config.yaml
arch: "poolformer"
model: "image embedding model"
dataset: "rendered roads seen from a driver's seat, with toy cars, trees and houses"
train_examples: 145000
image_size: 64
crop_scale_min: 1
horizontal_flip: false
color_jitter: 0.2
cutout: 0.25
targets: ["vehicles"]
num_classes: 3
embedding_dim: 128
norm: "layernorm"
norm_position: "post"
activation: "gelu"
mlp_ratio: 4
parallel_block: false
inner_norm: false
drop_path: 0.1
patch_size: [4, 4]
conv_stem: false
depths: [3, 3, 3]
widths: [64, 128, 256]
am_softmax_margin: 0.1
am_softmax_scale: 16
init: "kaiming_normal"
residual_init: "none"
optimizer: "normuon"
muon_scale: "match_rms_adamw"
lr: 0.0061
momentum: 0.85
nesterov: true
orthogonalizer: "newton_schulz_5"
adamw_lr_other_params: 0.0023
cautious_weight_decay: true
steps: 12200
batch_size: 256
epochs: 21.5
lr_schedule: "wsd"
decay_fraction: 0.4
final_lr_fraction: 0.05
warmup_steps: 610
weight_decay: 0.0
adamw_weight_decay_other_params: 0
Rows from block 6, named by matrix and row number. Rows with one number belong to one neuron. Each number is 128 + 32 x the weight over its row's rms, rounded and kept within 0 to 255. All counts start at 0. After the name is the row's rms in percent of the matrix's.
# fc1: MLP up (model.blocks.6.mlp.fc1.weight, 1024x256), inputs 172-255
# fc2: MLP down (model.blocks.6.mlp.fc2.weight, 256x1024, transposed), outputs 172-255
fc1.626 106 [ 96 131 199 136 133 120 180 137 151 134 106 126 153 167 125 150 115  87 155 147 167 149 193  88 126 154 104 142 132 135 148 146  84 183  50 149 112 164 175 151 133 155 125 150 114 142 138 124  73 130 146 130 122 132 120 120 144 123 100 137 131 175 109  65 127 131 118 120 108 133  91 174 105 120 151 103 160 135 138 156 139 170 103  98]
fc1.627 099 [227 111 173 145 105 143 146 196 164 186  92  77 112 145 166 124 104  71 107 122 196 102  87 103  35 164 117 147 149 146 159  93 139 136 142 163  90 187 116 174  88  94 119 137 134 146  73 119 135 173 132 163 139  73 114  85  77 149  76 147  92 123 157 172 152 133 103  84 126 126  90 149 126 122 125 167 149 145 164 129 130 128 146 175]
fc1.628 105 [111 114 137 152 122 118 115 132 141  94 137  98 142 145  59 142 125 115 131 148 123 125 242 157 126 138 103  46 132 183 135 153 111  94 114 151  81 149 157 149 148  90  79  42 134 130 113 144  67 129 109 152 101 113 136 114 193 150 227  89 134 131 122  39  74 114 109 100 161 131 103  69 168 114 103 133 168 134  89 101 102 135 141 154]
fc1.629 095 [123 116 135 167 126 122 114 110 158 155 129  83  88 121 145 133 103  60  28 105 144  97 120 113  79 179  93 136 130 147 128 117 117 144  89  79 170 157 122 120 105 105 149 163 111 125  63 106 176 184 108 144  87  87  78 125 109 134  97 151 171 139 144 140 114 149  81  91 155 139 145 126 119 125 129 126 166 110 144 128 148 133 155 162]
fc1.630 140 [116 100  73 141 138 115 131 159 142  83 178  61  90  95 141 147  97 130 113 127 111 141 157 114 166 209  51 144 177 212 111 175 168 169 119  92 163 153 133 149 177 107 152  97 136 110 144 107 108 122 118 185 162 159 187 117 134  98 129 116 171 154 118 137 116 146 100 160 105 114 175 143 114  97 105 160 132 142 161  94 143 124 128  80]
fc1.631 120 [134 111  97  96  83 180 126 144 139 108 132 109  96 164 145  66 113 132 148 119 185 119  61 159 134  58 120 125 133 132 174 101 118  73 143  81 128 127  94 178 166 183 144 109 159 104  79 141 145 156 140 123 117  84 111 130 113  86 117 190 141  93 167  63 179  85 141 139 156 137 119 116 103  87 141 188  90 102 135 134 149  99 121  89]
fc1.632 074 [150 122 179 105 115 155 171 146  66 209 199 104 139 117 132 125  79 161 122 165 214 176 192 105  98 144 115 122 155 130 164 111 134 124 152 141 109 140 162 161 130  43  93 120 113  95 148 144 154 175 142 140 111 105 143  72  90 130 126 109 149 141 155  86  99 166  97 149 104  80 183  88 172  96 118  97  97 195 130 144 162 135 121 128]
fc1.633 085 [103 107 133 141 176  96 106 114  96 144 147 155 173 119  48 135 115 177 108  83 185 211 145 142 174 188 137 146 104 154 191 149  69 155 131 121 136 126 134 115 115  75  81  93  99 135 133 195  97  98 175 132 138 129 105 174 153 143 186  84 162 100  73 108 132 131 117 141 119 180 144 110 196 136 146 131 146 159 145 122 115  97  71 137]
fc1.634 086 [160 126 111 184  73 154 152 123 158 117 170  51 119 126  78 106 138 125  70 103 148 119  77 114 150 154  68 168 117 101 133 112 100 136 155 115 147  59 104 170 122  65 132  87  96 122 111  67 134  93  99 123 108 118 150 178 107 126  89 107 185 105 135  80  91 131 103 122 104 138 167 134 167 113  82 108 141 130 110 170 153 137 140 107]
fc1.635 078 [216 134  94 135 100 182 144 120 123 117 161 127 120 169 102  54 123  54 161 132 146 137 114 158 116  79 128  94 115 131  94 105 128  84 146 159 144 121  94 114  82 103 114  93 115  97 129 127 189 130 143 134 158 161 180 141 121 103 130 137 168 102 160 129 111 133 138 124 132 155  54 106 170 111 146 114  75 119 141 131 143 138 121 146]
fc1.636 096 [150 139  78 173 134 117 112  84 180  88 105 115 143 174  87 157 164 147 139 108 105 131 216 106 128 121 123 138  98 166 119 169 122 110 105 192 144 169 133 172 227 153 136  93 111 105 101 169 131  72  96 167 113  99 117  97 109 135 123 142 173  58 119 105  92 198 131 127 145 121 174 119 169 119 172 121 153 106 125 112 121 164 133  94]
fc1.637 076 [180 114 145 124  95 158 107  87 186 118 135 137 142  88 115  76 151 143 107 108 189 182 120 156 122 135  94  80 108 146 112  92 142  71  97 152 174 146  95  90  77  85  85 201 186  95 169 136 127 203 149 105 168  96 126 124 141  92 118 140 130 136 161 208 154  91 125 195 127 158 111 113  89 165 105 111  98 168 131 145 118 152 100 150]
fc1.638 141 [136  90 176 165 145 184 151 212 144  85 139 112 153  89 147 150 147  96 157 154 113  73 138  72 131 148 144 128 132 213 147  58 130  64  63  99  99 124 138 170  83 185 105 145 107 146 103 104 131 150 110 120 149  95 112 146 172  68 107 180  70 127 125 137 146 106 116 133  97 175 118 130  92 101  71 137 139 181 137 111 113  86 170 137]
fc1.639 085 [213 141 145 156 160  70 129 133 133 169 160 158  98 157 133 105 112 140 127 122  77 140 133 209 127  93 125 193  41 141 106 192 172 114 134 114 134 125  94 129  80 115  50 139  70 109 135 176 119 167 131 141  75 201 158 113 108 138 114 148 200 135 127 116  92 117 107 155  60 165 156 183 182 135 157 130 160 186 121 155  88 114 101 104]
fc1.640 095 [197 109 129 152 120 156 193 155 158 133 176 107 102 167 136 115 114  98 118 100 169  99 141 126 110 149  77 117 146  80 159  97 159 156 147 117  58 133 113 156 129 141 149 147  99 176  96 116 119 174 148 139  75 135 131  75  97 113 100 140 151 150 160  97 148 147  86  94 103 177 118 110 146  87 129  97 146 115 109 125 149 169 121 124]
fc1.641 078 [212  88 176 162 130 171 164 152 188 121 147  89 102  99 161 140 126 146 112 144 133 148  74 129 114 134 122  83  97 147 121  91 168 130 135 132 107 155 122 109 104  43 110 176  67 173  69 106 139 162 177 139 109 137 137 166  43 166 100 131 145 130 148 161 140 114  76  74  47 127 112 165 115 133  70 147 159 147  71  96 180 136 146  87]
fc1.642 067 [182 130 132 166 121 172 180 172 117 187 127 181 179 145 120 104  94 128 128 140 100 114 155 154 113 151 132 175  72 158  84 147 117 137 181 104 131  88 153 127 131 176  84 137  98 171 178 201 171 176 179 166 162 200 138 136 115 154 112 140 180 142 104 140 121 121 164 113  88 138  68 100 117  93 148 111  95  99 183 134  60 129 137 174]
fc1.643 071 [159 172 179 137  47 159 127  89 110 128 144 176 125 156  91 126 106 145 118  88 184 151 147  79  69 189  73 145  95  87 117 103  96 165 159  54 102 131 195 150 146  89 107 149  81 163 131 145  75 123 105 145  83 125 134 164 132 145 108 134 117 170 139  86 133 101 107  98 115 134 128 178 147 162 158 141 127 120 176 136  86 144 153 151]
fc2.626 113 [ 83 135 114 134 145 161 164 183 111 118 105  98 150 137  91 103 141  73 183 104 137 136 187 138 114 141 115 160  83  75  97 118 153 177  99 100 107  59 121 165  38 141 116 149  80  77 116  80 113 149 129 121 131 167 166  90 179  57 106  87 112 119  91 138 125 182 122 111 115 135 133 184  66 119 160 108 121  99 161 184 103 127  79 201]
fc2.627 087 [187 144  87 145  86 133 130 129 156 156 175  86  99 188  97 139 121  71 162 120 125  62 163 134 103 137  84 107  59 125 115 105 131 127 111 186 106 193 134 154 145 131 159 121 142 165  81 133 149 165 146 180  88 128 163 100 103 176  88 122 162 128 120  98 122 131 110 116 127 153 161 122 110 129 148 122  90 139  75  87 130 110 157 122]
fc2.628 157 [102  82 128  67 134 125 112  96  55 109  69 125  94 149 147  63 100 105 132 150 101  69 146 157 160 154 122 167 187 133 135 142 113 141 146 118  99  90 216 103 147 114 147 113  92 132 105 140 103  87 142 171 137 122 142  92 132 121 117  99 106 106 139  63 105 123 130 106 108 132 106  56 130 154 107 102 156 153 128 130 168 147 168 154]
fc2.629 083 [116 163 108 116 102  97 170 134 105 156 158  88 101 154  98 143  97  79 144 133 124  70 174 126  81 116 121 105 100 120 143 136 150 138  85 182 114 160 129 136 150 114 166 142 161 150 115 156 134 161 139 139  86 165 107 140 110 196 101 132 106 149  89 110 142 155 108 114  91 145 109 160 132 166 125 167 138 152  96 101 134 131 145 115]
fc2.630 124 [142 108  91 189 140 150 149 176 121 156  98  98  99  98 141 125 116 148 126 201 134  88 144 110 134 116 151  66 131 164 105 133 181 136  95 106 163 150 159  59 169 147 178 136  96 116 123 174 117 150 113  68 135 183 110 147  93 130 116 164  99 143 167 138 170 124 113 116 188  87 129 168 128  80 146 146 154 227 151 119 158 110 130 134]
fc2.631 094 [146 109  75 101 146 144 141  45  62 158 136 196  84 119 140 127 152 149 122 105 154 128 146 141  94 145  94 154 120 155 151 128 183 114 155 153 149 153 113  70 112  76 126 145 153 103 148 104 129  61 185 110 113 176 162 113 108  76  94 127 100  72 131 119 149  96 160 127  98 100 102 151 109 133 191 131 141 104  94 105 135 192 129 134]
fc2.632 110 [ 76 123 108 159 123 157 165 122 171 140  94  89 187  77 110 120  75 104 111 168 169 155 119 104 116  98 150 153 155 109 165 123 139 153 208 115 129 173  96  59 119 157 120 147 130 164 157  84 109 141 138 129 110 150 155 148 158 131 138 133 106 139 156 127 121 161 108  99 168  40 116 134 137 147 136  89 105 111 135  76 136 164 166 142]
fc2.633 074 [113 150 183 153 122  92 119 124 103  72 144 143 189  95 118  79 203 131 108 101  99  93 149  65 105 198 133 117  93 101 156 127  63 134 203  92 136 142 132 121 126  75 140 140  88 151 120 121 127  81 129 186 154 126 148 156 149 132 108  97 123 111  10 140  53 117 187  96 110 190  87 147 122 131 156 139 141 187 110 181  98 141 157 138]
fc2.634 090 [127 210 116 126 110  92  98 115 181 127 168 146 140 133 144 151 104 218  81  98 151 137 121 137 159  97 159 132 122 116 192 123  99 153 123  94 147 142 107 138 111 138 155 120 155 111 133  97 175 123 175 118 125  53 117 124 113 114  67 137 125  98 104 130 138 122 136 143  83 117 117 160 161 158  99 136 166 101 110 128  77 131 100 152]
fc2.635 060 [121 135 194 155 143 142  68 206 113 106  53 160 111 157 134 145 189 133 154 157  64 121 119 150  89 144  84  48 118 117 117  74 138 108 141 152 145  91 129 134 107 175  82  92 138  87  87 164 187 117  98 114 120 120 146 121 127  82 109 121 110 164 133 147 199 168 142 107 128  83 112  89 105  76 141  91 120 128 107 112 106 165 124 108]
fc2.636 082 [147 126 150 119  83  79 130 133 120 119 116 106 124 198 120 103 136  81  87 122 108  72 152 131 130 120 121 128  86 149 144 125  76 112 118 147 109  33 145 167 126 143 122 172 143 104 143 169 158 118 104 137 109  71  77 137 152  88  85  74 156 177  96 175 140 158 194 167 110 126  92 150 163 173  98 117 111 147 137 167 102 113  92 196]
fc2.637 089 [170  94 128 143 115 122 119 108  81 123 128 186 181 134  99 125 151 101 108  59  92 148  98 153 121 127 105 178 141 117  98 205  99 119 130 129 137 136 118 142 107 187 144 135 151  95 110 121 142  70  85 122  69 116 106 105 175  23 162 123 210  90 139 134 158 118 173 184 118 137  98 140 106 135 146 114  71 162  98 123 128 117  92 116]
fc2.638 100 [110 128 167 199 193 159 116 177 141 158 103 103 210  93 146 121 131 124 134 177 189 160 129  76  94 167  88  99  49  86 103 140  98 184 128 126 151 100 164  77 163 120 156 164  84 105 154  80 103 111 165 116 156 124 147 148 147  48 156 132  59 170 131 119 169 127 142 130  90 146  83  90  97 108  81 131 131 201 124 149 154 115  89 149]
fc2.639 090 [170 194 141 149  73  67  95 137 151  82 142 108 115 155  78 112 170  80  85 123 142  95 122 125 180 111  80 130 107 160 145 108 152 143 206  90  67 128 121 135 145 130  84 191 126  89 104 146 167 143  88 142 121  90  97 141 162 130 133  96 179 104 166 156 202 150  81 133 116 124 137 109 103 137 113 104 160 109 126 162 116 150  96 143]
fc2.640 134 [153 108  97 179 108 132 176 148 129 133 177  90 118 172 122 115  75  90 130 177 141  78 158  82 126 143  83 104  82 110 133 114 112 124 126 128 118 172 145 176 154 148 160 168 132 173 119 117 143 118 161 126  65 157 178  99 154 172 114 133 122  94 145  89 146 129 134 123 177  78 157 142 153 148 165 134 131 112 118  80 136 152 154  99]
fc2.641 071 [129 119 129 138  74  80 118  78 122 130 154 141  95 174  58 110 122 103 164 112 118  61 186 126 110  98 139 149 103 127 168 125 140 117 119 166 122 162 111 162 186 130 129 120 179 116  86 155 154 100 136 134 104 155 144  76 121 118  56 108 181 105 141 110 114 176 177 112 109 175 118 148 117 139  95 166 138 118  96  87 134  88 115 102]
fc2.642 104 [164 128 140  85  96 107 163 183 143 116 143 169 118 114  92 159 113 176 139 136  99 174  75 162 120 145 164 121 143 113 154 103 122 184  93 124 105 104 110 178 127  92  94 103 187 125  83 131 141 115 164 128 111 110 124 125  99 124 124 122 109 106 171 114 185 123 136 138  89 133 138  84 139 111 105 147 117  86 153 129  84 137 135 113]
fc2.643 077 [121 108 100 107 114 126 103 161  96 149 181  96  98 129 125  95 156  81 187  68 100 152 116 124 115 142 152 186 140 175 131 143  76  94  91  86 125  93 156 219 155 165 124 108 173 143  78 155 124 107 100 127 132 102 113 125 157  94 135 154  58 143 113 128  72  84 141 124 169 165 118  83 140  87 148 154 186 173 120 180 108 123  97 165]